python train.py --model="audio captioner" --dataset="songs of 200 made-up bird species, synthesised, often over outdoor noise" --train_examples=39062 --noise_aug=0.01 --n_mels=64 --hop_length=320 --input="log_mel" --spec_augment=true --win_length=400 --tokenizer="word" --vocab_size=50 --encoder_arch="swin" --encoder_norm="layernorm" --encoder_norm_position="pre" --encoder_activation="silu" --encoder_mlp_ratio=4 --encoder_head_dim=32 --encoder_fused_qkv=true --encoder_bias="none" --encoder_qk_norm=false --encoder_parallel_block=false --encoder_inner_norm=false --encoder_kv_group_size=2 --encoder_patch_size=[4, 4] --encoder_conv_stem=false --encoder_depths=[3, 3, 3] --encoder_widths=[96, 192, 384] --fusion="cross_attention" --label_smoothing=0.05 --decoder_width=128 --decoder_layers=6 --decoder_norm="layernorm" --decoder_norm_position="pre" --decoder_activation="silu" --decoder_mlp_ratio=4 --decoder_head_dim=48 --decoder_fused_qkv=true --decoder_bias="all" --decoder_qk_norm=false --decoder_parallel_block=false --decoder_dropout=0.05 --decoder_inner_norm=false --decoder_drop_path=0.05 --decoder_positions="learned" --decoder_cross_attention_every=2 --decoder_tie_embeddings=false --init="orthogonal" --residual_init="none" --optimizer="adamw" --lr=0.0006 --beta1=0.9 --beta2=0.98 --eps=1e-08 --grad_clip=1.0 --steps=5700 --batch_size=64 --epochs=9.3 --lr_schedule="cosine" --final_lr_fraction=0 --warmup_steps=110 --weight_decay=0.4
Rows from block 3 of the audio encoder of a small audio captioner, named by matrix and row number. Rows with one number belong to one neuron. Each number is 128 + 24 x the weight over its row's rms, rounded and kept within 0 to 255. All counts start at 0. Numbers have three digits each.
Before each neuron's rows are labels from the 100 clips, of 14976, where the neuron reaches its highest value: "peak in band" is the frequency band that holds the peak. Only what is clearly more common there than usual is listed. The data: songs of 200 made-up bird species, synthesised, often over outdoor noise. In brackets: how many of the 100, against the usual share in percent.
# fc1: MLP up (encoder.blocks.3.mlp.fc1.weight, 768x192), inputs 117-155
# fc2: MLP down (encoder.blocks.3.mlp.fc2.weight, 192x768, transposed), outputs 117-155

peak in band: 2000 to 4000 Hz (60 vs 25)
fc1.55:147140130146145107106151136134101171096124057129139127092146142123147106129125153131113158138115110120112126141125165
fc2.55:119120166117121150142111110082135128129132163119177133114152127149121096133147148096126142152130161136157126101106117

peak in band: 4000 to 8000 Hz (50 vs 25)
fc1.574:120104136135141133124123121170139130180140125087126112149133164118112146121102095092144132141116142086109087180184125
fc2.574:097125133080091100106124182113165163110102160130101137115166106118106160140131118127164091174115139065139132115132149

peak in band: 500 to 1000 Hz (42 vs 12.5)
fc1.547:153107147107124158156129176130093190130113123150109113168080120140148096140167176115125131116100109104119121135115107
fc2.547:109142191102123156093124134117154142121148113110101165117122112190151103082138122112142142116089109141111119115128128

peak in band: 4000 to 8000 Hz (54 vs 25)
fc1.38:114119149131137086112097096179121111134164142102106103090141093099109155124103155140117095123140139142129108159124173
fc2.38:111128169150149109085140140153141140090117152130073102111095087118092102127141150134114106106105144104135137194160121

peak in band: 4000 to 8000 Hz (84 vs 25)
fc1.207:095120124173111158181085119130124123108085164117119121155118126135153137134090117137129095142138167159125176119124140
fc2.207:148098105154123131151114102157169071121117099098115093155156127105108124108158113154103085072179134118108151125147125

peak in band: 4000 to 8000 Hz (64 vs 25)
fc1.236:078143173141139099117174145115158119125160118132094162132127115151100108108133173121103118160144124127084078123130155
fc2.236:140133131123092109137141147137146131106093118129086120118105132102125090150133131094135114117097126160167150137111154

peak in band: 250 to 500 Hz (40 vs 12.5)
fc1.143:163143151156101136118140090162149153117139139107156128122085118154134133143128104105128111107130091122111139116130163
fc2.143:117124118121131117190107085189162141151126103120095161141085123111140094110135085104175178096109121128155161126065127

peak in band: 2000 to 4000 Hz (52 vs 25)
fc1.29:117128113113162117124092118145123094136152118091115130090133161121133150139160110091121135158112135110150141131143097
fc2.29:085152095090137152105118113125124151097127140084162094140165165100159121126094112082066123104100140161162097148132170

peak in band: 4000 to 8000 Hz (50 vs 25)
fc1.12:142129151145146093089143157090171141131116131192166101119112184124149157141160116177133119102129112151148171119147133
fc2.12:094128113094121123150103144120107122195093109122136107078156116126147113140084115167121167133094156178124140166110113

peak in band: 500 to 1000 Hz (40 vs 12.5)
fc1.426:085154084117160156110146084171114151153098170138152173116130091138113124111122125138126120103147083126143149166129157
fc2.426:178135144089118182156118087173123119138157101132144152103158095134133123098111116132145140067115094140127125154105124

peak in band: 4000 to 8000 Hz (72 vs 25)
fc1.542:110096133192099158090127154137118139090137168115106160143102090079073153124143138135112120131103098140131161143167144
fc2.542:108139128104089135164115108120122170137139108140131084166110160097101085144102144148109109152136131102150097102171127

peak in band: 4000 to 8000 Hz (90 vs 25)
fc1.654:099117159132090126113116135112090131091145111094120157127134114081096148142111168153095143126113147108124108118146170
fc2.654:116151132092111100105106114125138190105120161081159141141136099121128129139167166146147124134135122124156130121178117

peak in band: 2000 to 4000 Hz (56 vs 25)
fc1.662:127085114157106132097130149167129127109135147121133151091137107101111158142110157098115114114112116120152121142120123
fc2.662:103120153126133146154129173122125124102083117111114092123156116126135110132149116114117157140108139118137106089093119

peak in band: 4000 to 8000 Hz (58 vs 25)
fc1.197:099143130141126135112116091115119114076146116115116108141164157100145139130089132145129172127116135149153098119159149
fc2.197:104131144139153152108118112154113119170080142129141188167116120134093133136079137157131144150111087125151135119122135

peak in band: 500 to 1000 Hz (32 vs 12.5)
fc1.159:148126099128114091106142142156127098099107132113163116147143090147149180152142134137174115120137147106146102144135104
fc2.159:143132105175141141124091128102132114129142121116133064122102171119130178113106109098103113141150147101153136131137114

peak in band: 0 to 250 Hz (32 vs 12.5)
fc1.562:084085121124123142094094148144136086116134152078133139127162123101102144147113127146077138112100107122132088122190189
fc2.562:128150111133111126125101150139136122129164136115128130147107120158100132107147147167132132144153113103144119158133145

peak in band: 4000 to 8000 Hz (72 vs 25)
fc1.751:109099086123134100148135140164163104122082122179091099165144111126102133140076138104114136143089166161125087132105117
fc2.751:165138137157106120140094093156164129133145156133140141091147113118140133167128095116144145107122121179159127156116103

peak in band: 2000 to 4000 Hz (52 vs 25)
fc1.521:142116115101082082156084121191138097132161138138143153155129142095149134147099144086133120102122091151129071166141170
fc2.521:123113159110153114130090129126123081083116115149111133128107162121130152149133116116118147136131116154128067110159143

peak in band: 250 to 500 Hz (45 vs 12.5)
fc1.523:106139165131114133118145115148120154156133138111128131180143165144133160154092133137157080114133096142167122143155103
fc2.523:177142102123096113144138109132184138174119115125156116130145154163129152126127136113172131106146169124158116130130084

peak in band: 500 to 1000 Hz (38 vs 12.5)
fc1.7:127102121133174094128112103182112114147172131157114147120160100137117170145138124117108113157128106092172108120138144
fc2.7:147117098122144121114121107151127106119105140135116116132139134113122125102117119096072117101143108182156094090120110

peak in band: 4000 to 8000 Hz (61 vs 25)
fc1.743:140089143133156104124126146133124133137125121145095106105085149123152124150126095153113143100155162141122120095085163
fc2.743:121097104105140139132098100138092079106150103122107128151094087108138135055135125151112149127120122116103114121167163

peak in band: 4000 to 8000 Hz (69 vs 25)
fc1.160:140150107121117120135117116135111096131142152137112101141110129114146087091164125105095102113107128134105190127069156
fc2.160:119133130161151121160146136127101108058107127116121130122113120122138169079126128139153086119125136124125100082113135

peak in band: 250 to 500 Hz (63 vs 12.5)
fc1.755:160143086128104135136122086139115106113128136110139144095123138096103167141095111163116126113114127163137106106155139
fc2.755:155159099140127093146131141160133061120157144142166125131118135103109193116080113142135119129128137134116119102115148

peak in band: 4000 to 8000 Hz (67 vs 25)
fc1.389:125104135135123147115119135155152146139107182105113135127094118088108092113136104126165119138147148116139099163127149
fc2.389:138138146128118149082111144130081110111158139138121124108134128127087119116168162142140177170115106116140119147101142

peak in band: 4000 to 8000 Hz (54 vs 25)
fc1.722:087159114163118127103140134129087184131139133081165145116104139104131162147111156157078104148112120111113136120137157
fc2.722:097088129118126135168153145133118152145093148122137131128095126110113134139141135148119107142100132121161133129133098

peak in band: 2000 to 4000 Hz (52 vs 25)
fc1.84:132103121164137160155120109099160106119138168127113096113134087107134157139129113140098173147148128142097141167155096
fc2.84:108096114145161114133126113115124150125159131099153078110163120145170151139118163108119136096128159130163165125154126

peak in band: 0 to 250 Hz (35 vs 12.5)
fc1.3:108115128139121137116133121127145119087120135088120130174146162117112138160088122167123134094078158118142089111134153
fc2.3:104097134118135149134125122105140140120103111101116173122106120153074144134123178151140168120096150120139119087127113

peak in band: 250 to 500 Hz (30 vs 12.5)
fc1.619:086204118142129122096134100129137103095167108094126104130115135103138101132162117131123124092127143170149097120129133
fc2.619:160104150145185099123140120118153157109104129165133143144169125113112135134125175106121127133145108134140123115151144

peak in band: 250 to 500 Hz (44 vs 12.5)
fc1.576:133148168161164105093130152137131088120139120108112111151126117153142124140113116153139131073150160098129128105140079
fc2.576:091165115174147100118159148121102147117148121103142139129158114101077106142116163156168153143117124118130172150093163

peak in band: 0 to 250 Hz (38 vs 12.5)
fc1.578:164139102120110181113127124123112153133138113114152113098119121134118126175111118091189154124127121101126147101138107
fc2.578:152123162116112115075136131101131095161161119122170133116138152128110156117158120061137154133149121111149105119137100

peak in band: 500 to 1000 Hz (35 vs 12.5)
fc1.23:129088125131183197111115096150120107145139193136097109088131095128094154129136114103137163124110106137136155149133090
fc2.23:153106159114110148117111092152117122127131150137131157142170104133132165133125133078110137115150109177131104149148110

peak in band: 500 to 1000 Hz (31 vs 12.5)
fc1.641:138159135165106137122102120123122102155125127115125144160120123080132137092091136104097135103176108162106119126166130
fc2.641:134156085140116172133121102119152091153140151130114098137143151097120121100141132128116124157090133142123106129097114

peak in band: 0 to 250 Hz (58 vs 12.5)
fc1.11:106108072140142141063126104126107094099120154125153150148134102086125192134103128127128116164112140119155122101145156
fc2.11:129105111145178143139154153109127161106111123129078099118114137143116153143099116104117135168115183107147107103126128

peak in band: 0 to 250 Hz (53 vs 12.5)
fc1.629:126085124159155130126178167200142106146135133134142119123115100129151162108116166130130121141156125102113118128108103
fc2.629:130135113106106071108128163115131135139107155114132133130170107131146127117126110082114114144125150070154122128131127

peak in band: 2000 to 4000 Hz (64 vs 25)
fc1.380:104127143104144137109133145128090087092176102154121093163167155151131121117094104126113143083115087175118100161135121
fc2.380:078113129156120086150104151098165112096123135119143123139126109121123120129110100125104126110128122150104122132125141

peak in band: 2000 to 4000 Hz (51 vs 25)
fc1.70:095112138123124124116106078140127125136154089093108140129149122118173174130129125145101095133114156101131147151133137
fc2.70:098114110099126174110113139091112131129156125115163128136134135143141096107116120105118109123112134125135125136121175

peak in band: 2000 to 4000 Hz (66 vs 25)
fc1.284:108129077167147137125082074133136122095166163112155106108161080142139146095149134091153118132140118128146131144152104
fc2.284:134119121116142149124149111121128077137135138106110123110133101086127100130138141101117117118128124173117101145130101

peak in band: 2000 to 4000 Hz (58 vs 25)
fc1.137:112132103146139107089130128143135082089163169096137130139164151091101170151064141108103131121165116131122138120130171
fc2.137:106140106124126148122117192137107182135136162117095144147098127118126117124086118110111131110165152154164141111164139

peak in band: 2000 to 4000 Hz (51 vs 25)
fc1.225:118091155162086068118140131144125125168144134157118132120129118114183134134109145154118157118158121103159127119067092
fc2.225:141079143118159132128149122157114147158147147130131099117146106128132130124161118099146128142115116127153140114091154

peak in band: 4000 to 8000 Hz (63 vs 25)
fc1.44:103117081144120103118153127118078153118140107104136177114148116119117104101161146136104126098109160107123108105124134
fc2.44:120124140165118117191128109139118125121122144099132164157125112121102135118151116121062129108131128109137136121129117

peak in band: 250 to 500 Hz (41 vs 12.5)
fc1.273:138125147137118110109127110147138131098084112146110156159083115148136076118110114114080101118148149108127113139117156
fc2.273:133114138134132123148141143162137110106128133139130074113093155122124075151141133082102088114145132125105113124132125

peak in band: 2000 to 4000 Hz (56 vs 25)
fc1.598:146119113129128140135103127159145083119176164113120138090163110129138159102130134116127113146108113122141123121158115
fc2.598:118095145105157154096132124122132121099134150105138147110158122104073115089131110117094100102106150155140157127176090

peak in band: 0 to 250 Hz (30 vs 12.5)
fc1.382:154177139160127135096131137107113142126115110140129122112141112112100092165112122135170128163163151103151148098121125
fc2.382:100100115121139128082127137121133178122145173124139118117137117141099162162132159144172112099117135067113131106142148

peak in band: 250 to 500 Hz (32 vs 12.5)
fc1.584:113113098154123143149136161153144127124118159127121178149136134147149093098172158126103116134118159131133116131106136
fc2.584:120152091125108102142116134132142120167113112116118117128170140110179143130107094110127120125138101122125124095113141

peak in band: 500 to 1000 Hz (33 vs 12.5)
fc1.14:130128104120137127119087102183161097079191141120112142097168147113136155135158135123126119114118111146123108141134095
fc2.14:085128121094123116090106131165071101128145140115107127128144104108098128129159151102094124098116120126148123116149139

peak in band: 250 to 500 Hz (55 vs 12.5)
fc1.274:151145127127155143090159079157120107106089131103130164136126156121109178106124119176160120107150170124112140160099133
fc2.274:107141113141154128079120111125115132107112121113141138129116169121108147091119074121140133118138149092147138100101086

peak in band: 0 to 250 Hz (31 vs 12.5)
fc1.466:068082091129097148082129137141126129100144156104126149135146121115113160114105162097081131118117107116119104111178186
fc2.466:109132152123115122100135099075122201133123135128141117102134118125113093118101135134160109126118161143143133123176127

peak in band: 4000 to 8000 Hz (64 vs 25)
fc1.592:111131131117167155096151114135169167147114167099128156140112110114140085137192128141141120142102126078121129168121080
fc2.592:138119109119092137097160116134116125133116176131126092139127100100122118131084118183135128119113116111171121117160112

peak in band: 500 to 1000 Hz (33 vs 12.5)
fc1.561:126119097129127099116105140186138085118182141129132121125159130108136144143136114105134136126109110136149074154190132
fc2.561:121121142134177133139121142145137111098147132128121103125158156132101154098106130104082166116134076154125075100170133

peak in band: 2000 to 4000 Hz (53 vs 25)
fc1.253:156098065139074139099092208119146125092162156151114138154127158102137138130200114073146134132077122150158109142161100
fc2.253:085149129123143126111142127114106123133116123101114072095134165098098160119126146110113126160106129122131087110157139

peak in band: 4000 to 8000 Hz (61 vs 25)
fc1.360:099123137162098140120148131160087163141120117107178146150130100116108119147167171155075122129112153098117110073110159
fc2.360:075102119131109145145091108142145135128111132145180157073128087139100135116131164115116165110115106139131154145151142

peak in band: 4000 to 8000 Hz (60 vs 25); 250 to 500 Hz (32 vs 12.5)
fc1.756:172108125135137105137147117159141148136164106120074139172137121095137126128088091122117108154130174121130132083090148
fc2.756:130115109114116123131134132106111146077093164160104095124156104129127131133128132157159096102136090137098112150118110

peak in band: 4000 to 8000 Hz (80 vs 25)
fc1.460:092095120115091130094140119137097150098129148081128174127151119103117095124128184142086129128100131133141092132145145
fc2.460:130130172115057138108130126120112148122128127089169135150120121141122138140126135169123087093106128101166151106139126

peak in band: 4000 to 8000 Hz (81 vs 25)
fc1.26:133125152131132133119179105122152132131156138106118131135126124111138124135145107132157113084122131151127087192139170
fc2.26:073088131115109101135109163131120116112159138119123124123108120142137141124126123124167143144136124128103100143096105

peak in band: 500 to 1000 Hz (32 vs 12.5)
fc1.476:130145138138133142153121136118108136119150114113111128140144129128098174161135134130090143155166089116133134117111089
fc2.476:091133105131117143118137113110118095146110154150117121111143111118137215111153145116126148128162127157124130119115103

peak in band: 2000 to 4000 Hz (58 vs 25)
fc1.120:135111139132147134157115179160133090097181165107116133101107121109119154121129149127093105098105110145125122151123156
fc2.120:112150125131176123097113142133101085136084088130125110104119154133085141156130093127107118075121125152125088116122141

peak in band: 500 to 1000 Hz (30 vs 12.5)
fc1.530:152118095138126130139118100125129180118138109126122129117144118116133121145141144191148115126144135101093140132113130
fc2.530:162122161135159112148168135166136109139100126123143134182136109127148149114158107140148166146105132142080139166118116

peak in band: 2000 to 4000 Hz (58 vs 25)
fc1.162:153139100104128117129111135123136101114136115100173130155162153127143134134129131107145109101155122161116095141186143
fc2.162:144131142141138113136107111134148094129172103138099079105160128103180142131136137120135113137164098184122099132182135

peak in band: 0 to 250 Hz (46 vs 12.5)
fc1.402:155145069132147121114089112148103117130174120143131117152129114170120155149114158122086111070143123127133165114139150
fc2.402:137111159115130140120086143103134110154132128128095150099115099157135133108079157161165127118144130138108161139109122

peak in band: 500 to 1000 Hz (35 vs 12.5)
fc1.133:180097102125150098130103122196123113132176125103118127152168135105150110122129114097133139116130102160129081144170142
fc2.133:118101177172123117121106147134135080104112128134104125152170129107122154097080173132157160139128111177120117134142144

peak in band: 4000 to 8000 Hz (64 vs 25)
fc1.189:149120098133109140130112135161120168107121127116166120110111080082132134131122176137109104095120110065118157151112157
fc2.189:160155139119143138136116105127134076114094143122145129127108118133139146116135157136152105111120120147168103104132115

peak in band: 500 to 1000 Hz (44 vs 12.5)
fc1.757:129108156086117115117113075096108073137112131138163124168128142145130140121098129174113144117134151121087055136118113
fc2.757:131105142172125145135108085108145110137135116152113114143152132151071135119134105153137141112118143183081165152133100

peak in band: 4000 to 8000 Hz (61 vs 25)
fc1.168:078146115117128123151105106142142158124185115114138173125083128132165107116091126102135105133127141089117143129147147
fc2.168:155129123116127122139116095122166132117159150116120099132108130130137099118128126163124162096130162088101120141083134

peak in band: 2000 to 4000 Hz (54 vs 25)
fc1.621:128127098129121073096136146132152100086125142129124131149162140087117163148101153123126066142146089144155108125142065
fc2.621:110124109160107172096096112131180114130134104142063072142163129118114136174132128147106136150120112109123119198106147

peak in band: 250 to 500 Hz (30 vs 12.5)
fc1.298:103104087108158088052117101159104155140130123123173124161090095129097153098134172134128121160126157115135099129125159
fc2.298:126097143158106106119143098106114122109131146100102139100146149127157089129099097154159157122152158131141161103159163

peak in band: 250 to 500 Hz (88 vs 12.5)
fc1.487:139150113065098116091121179143179145094117098117198144117124113117139110136099123084161112133097128105114122155112115
fc2.487:134153124158131117123142132142139162139137109116180130133152158111147151163109104112175097107138175119096106164145143

peak in band: 500 to 1000 Hz (31 vs 12.5)
fc1.482:151104116100137099143157100144140118100140143121113145154132131077137098141119141131140136173121123120117090149136115
fc2.482:116113135122105117125126092097147100114100121181112176146169136131116129106131129112134152141122124174106108147112117

peak in band: 0 to 250 Hz (48 vs 12.5)
fc1.351:148079134113164099133148147133155115129152116084146144123137097129148115109098102089094133128103152171160071139164167
fc2.351:126107137148136125152132160128117158120114133122120096111138130156126125113110125121130169111132168109132150086147133

peak in band: 2000 to 4000 Hz (50 vs 25)
fc1.716:157116134149161099115087140159109110113190169133119125088137107135134154132154132100113126127134119130109109151150158
fc2.716:110105133100135099137111153124121117114105111105113132126131139083104144107198119115133113102146154134149105145138127

peak in band: 250 to 500 Hz (55 vs 12.5)
fc1.247:119146108113092148148154126136128147129121132143143098139121159154141107144135155146138103141096125098123146118111151
fc2.247:127111140090178125167127106109148157105142119126135120153123145183098127123150069167162154123113104113157152101115086

peak in band: 4000 to 8000 Hz (60 vs 25)
fc1.224:071122111110120143151092130173163123130150119111119113140142111102107134087121127100192116098182148104156093093116201
fc2.224:111130128163095118159143074169137175107087152113121139101089156126111159096159122134159118144096069114138127141144143

peak in band: 250 to 500 Hz (61 vs 12.5)
fc1.421:097115098146142090098134122117162151150105077115123126109151117150158144135124155125132131141127122131083112148100138
fc2.421:156128119132111145163166129127169136125104120132140138114099122130129120138114123114115086119152173113123180142106150

peak in band: 2000 to 4000 Hz (52 vs 25)
fc1.428:172099141130079128122128146138149115126185138119151116157197153122140150148092157091130114128122128166124093175174128
fc2.428:106096146132142138144128165128124120103130072186080084147157120112117164119090166149148134111128135169113130132202132

peak in band: 4000 to 8000 Hz (74 vs 25)
fc1.522:088148099153075134123149129138103119113130129080127141145135130091129130147119138166080140121119180139125115094146162
fc2.522:097107143135126145134123114125124129126132117110178139155089107160100122127120127142153126138134129104114081127173128

peak in band: 500 to 1000 Hz (35 vs 12.5)
fc1.295:129133151140170144118130113144131130164125102107092171141125144120135105146134114131112133145131114083148143144124143
fc2.295:137114137145149145135166131173130140118156135165111107166154114162151093129149112161110147063152144156114117128072118

peak in band: 500 to 1000 Hz (37 vs 12.5)
fc1.15:103097091163151143093134111139107115118141178120118143154167133089110143107073145105111135091117132124168151117178154
fc2.15:072145126124119173105137151079157158098084121109127094160107129115124130147116152112112144147163118096138110143164128

peak in band: 0 to 250 Hz (50 vs 12.5)
fc1.299:159132123150148083141131170146105176143145121148146144095113107161127159146149172131109124125135149110126118135111106
fc2.299:123110142154153118117141168155143114117103126154144139078116101115116140137124131109141165112143157126114161163126115

peak in band: 4000 to 8000 Hz (53 vs 25)
fc1.235:158142155134142108138097134147151128111107142094125120124110121115122150159093193137143135117155117147146085106137135
fc2.235:116133152195155136123099159135135140160112156133137091134098134118096113141116143161141098134150076145108123095103104

peak in band: 4000 to 8000 Hz (64 vs 25)
fc1.188:163089160117132134116131103171121129084132111149105110114162138121143104111147109107130093125186188142141115139097140
fc2.188:105099148185146134096157085116141165125135129139151114114129109149139049126090096153160100111086137140148110110107172

peak in band: 0 to 250 Hz (49 vs 12.5)
fc1.65:109151080122131129156126102143084115142118128104159136078152131105090163088146137156133147077135135129150161110106135
fc2.65:154143131146153069185111129176121102147125115131138123070138107142086178108087104142111131121124132114125174114087136

peak in band: 4000 to 8000 Hz (61 vs 25)
fc1.220:157126092149143122113122100148130159139145150150172119111123156084137138153135164138161143112120150134137106158093155
fc2.220:129122118125104119135139126155092084136103115125085116086105140122114137152137116132153111142083117128102120131072093

peak in band: 2000 to 4000 Hz (51 vs 25)
fc1.211:117148105132110140120113151147160124155163132124161099127145113130127119115121151129145182094131112149105141145147136
fc2.211:135129139160142147135123170125100156152096085080134152108113135149112182119125155117111136132114090128142119121119141

peak in band: 500 to 1000 Hz (33 vs 12.5)
fc1.410:140128130101128145155152106155122062095151142134130127142151105133155152126141131136126153114099121162136121144131137
fc2.410:075142137138151119126099114112120126111122102110144168094134113144075142126129119146120121081129113099113134118143130

peak in band: 4000 to 8000 Hz (51 vs 25)
fc1.535:132175123094126106152139142146099130099111138095097130137141150109107114181118146142116114134162148106114131125098181
fc2.535:104116137149132138137110098122109092123102108155172093085133149164156152132139140133108111113152161111159106107122134

peak in band: 4000 to 8000 Hz (74 vs 25)
fc1.588:114174132177144157139123117116120118121143149142137114113143152162094115126127130134168122131065165137100146093147150
fc2.588:118108119137140126148135125097096140096134125119119066117099090131053148100108099113116124166122110125189154125124153

peak in band: 250 to 500 Hz (44 vs 12.5)
fc1.372:072128137131106148132139148130102155146123096114151169115102107099126070131144165127074109164105135088110123123130127
fc2.372:150147124126095116131140125155106146117095156131121176146137104098098114141139121134124116085094146135119096100166140

peak in band: 2000 to 4000 Hz (63 vs 25); 1000 to 2000 Hz (32 vs 12.5)
fc1.117:117106135132107113139087165173125102094159136126139117114131152110156127147162084126107095110123100144157135171162150
fc2.117:157148155139108161116146193112136118077123125140094129097122118118123138110122117113080139145160105140150123115139156

peak in band: 2000 to 4000 Hz (53 vs 25)
fc1.403:150081141157134114100102169164136147131155167123127109116119126115099141133121141073085104119124089162143127170096154
fc2.403:133108147132136101141146133134116117128087089160101131121125119089113117142154140105099127104124108185112079129123148

peak in band: 4000 to 8000 Hz (61 vs 25)
fc1.684:149172112159127064124100196140140172140165166136113135151121178080116109115153136124124143087147094137127147117095117
fc2.684:145167117114154133142113153128112165163168155165144132120111149145115171077132112156122135105108103130143125134123172

peak in band: 0 to 250 Hz (52 vs 12.5)
fc1.309:145114137112138183116119157133112164144109127148134132110109074128086126133135110142143126115104130063112137135121143
fc2.309:147098140105129135116132145198125151125104137173143157131090112173123110137136124119154104161123101122118138107145114

peak in band: 0 to 250 Hz (34 vs 12.5)
fc1.90:123112092135147155102112140138113135123143150151128156147121101112109136143104172168127112156112164082155168148112149
fc2.90:119106166108126138115132143116158171110128113126096144112108118128080095127108100094130103107134089161164135117141115

peak in band: 250 to 500 Hz (31 vs 12.5)
fc1.9:120148144104133146109126094186142150116127113094180121114091136105101069123070104081137151141148129129096115080099155
fc2.9:125123142139169131170143098182096119117094154105129094125101158126153100130093075087141095161149110126075143128099110

peak in band: 250 to 500 Hz (51 vs 12.5)
fc1.418:152172103094145138135094131096108109146128091132177142126162144118078152127109114106178120141172130153097107152146118
fc2.418:130130103136138122144105139160123083146185127107171076108145170110120169112121160103131119133153170089124170143121182

peak in band: 0 to 250 Hz (41 vs 12.5); 250 to 500 Hz (31 vs 12.5)
fc1.230:129122099105115183098096163117112108120151137154169112085122123178128124149120116111152146110163197121132142133132125
fc2.230:147101125122126171173107141128140172142129067121128120145113107118120151127147090097150117079146163111126140105156131

peak in band: 2000 to 4000 Hz (51 vs 25); 0 to 250 Hz (30 vs 12.5)
fc1.173:104085112140129145072136109141115105061134110099102159141131147113092146132080118158102145142143093128132112122176163
fc2.173:103122133137107136101122152121118169115089125120131145148146141103109128123102114134117105089145149123138145083129133

peak in band: 2000 to 4000 Hz (74 vs 25)
fc1.153:099106155131124118102103099120123091064141149086102136168164135140116119124076143138107185092083132149152092098184180
fc2.153:110114096154089151121134138139090122097087126163138174148142137126081151101128139136101156100176141139176164120137157

peak in band: 4000 to 8000 Hz (74 vs 25)
fc1.647:147123099118139115155132137136125151163113129141183180094083086109114162132162194138100092132138115102138139163125109
fc2.647:137120122154152140118136123165124177173108147152140164121114117111135108111136093139099113116126115108125202120116124

peak in band: 250 to 500 Hz (48 vs 12.5)
fc1.765:087105164119122089131101100143094145102097147128131140102094095114130125109114121074076105153145089114141099100119127
fc2.765:181131116144164150130120137150122102121129132076142107105175092129095110138086129079100108139161112181125088117086173

peak in band: 500 to 1000 Hz (38 vs 12.5)
fc1.565:138080095104122133100113085142158174126134157113138152162140095117118107147166106165175133174114087099102134115126126
fc2.565:162096136145112154119121117101140169115117098129206136143119115093143179133098104116156142149130113135122099125172142

peak in band: 4000 to 8000 Hz (55 vs 25)
fc1.700:159156122114078146160127119119126168080147136144150153113178151109129122078108120146158141168135117130123187147110111
fc2.700:114178123119130113118121128124141092136142131129131112139111129109133116123117119126176068128151128119080170134130115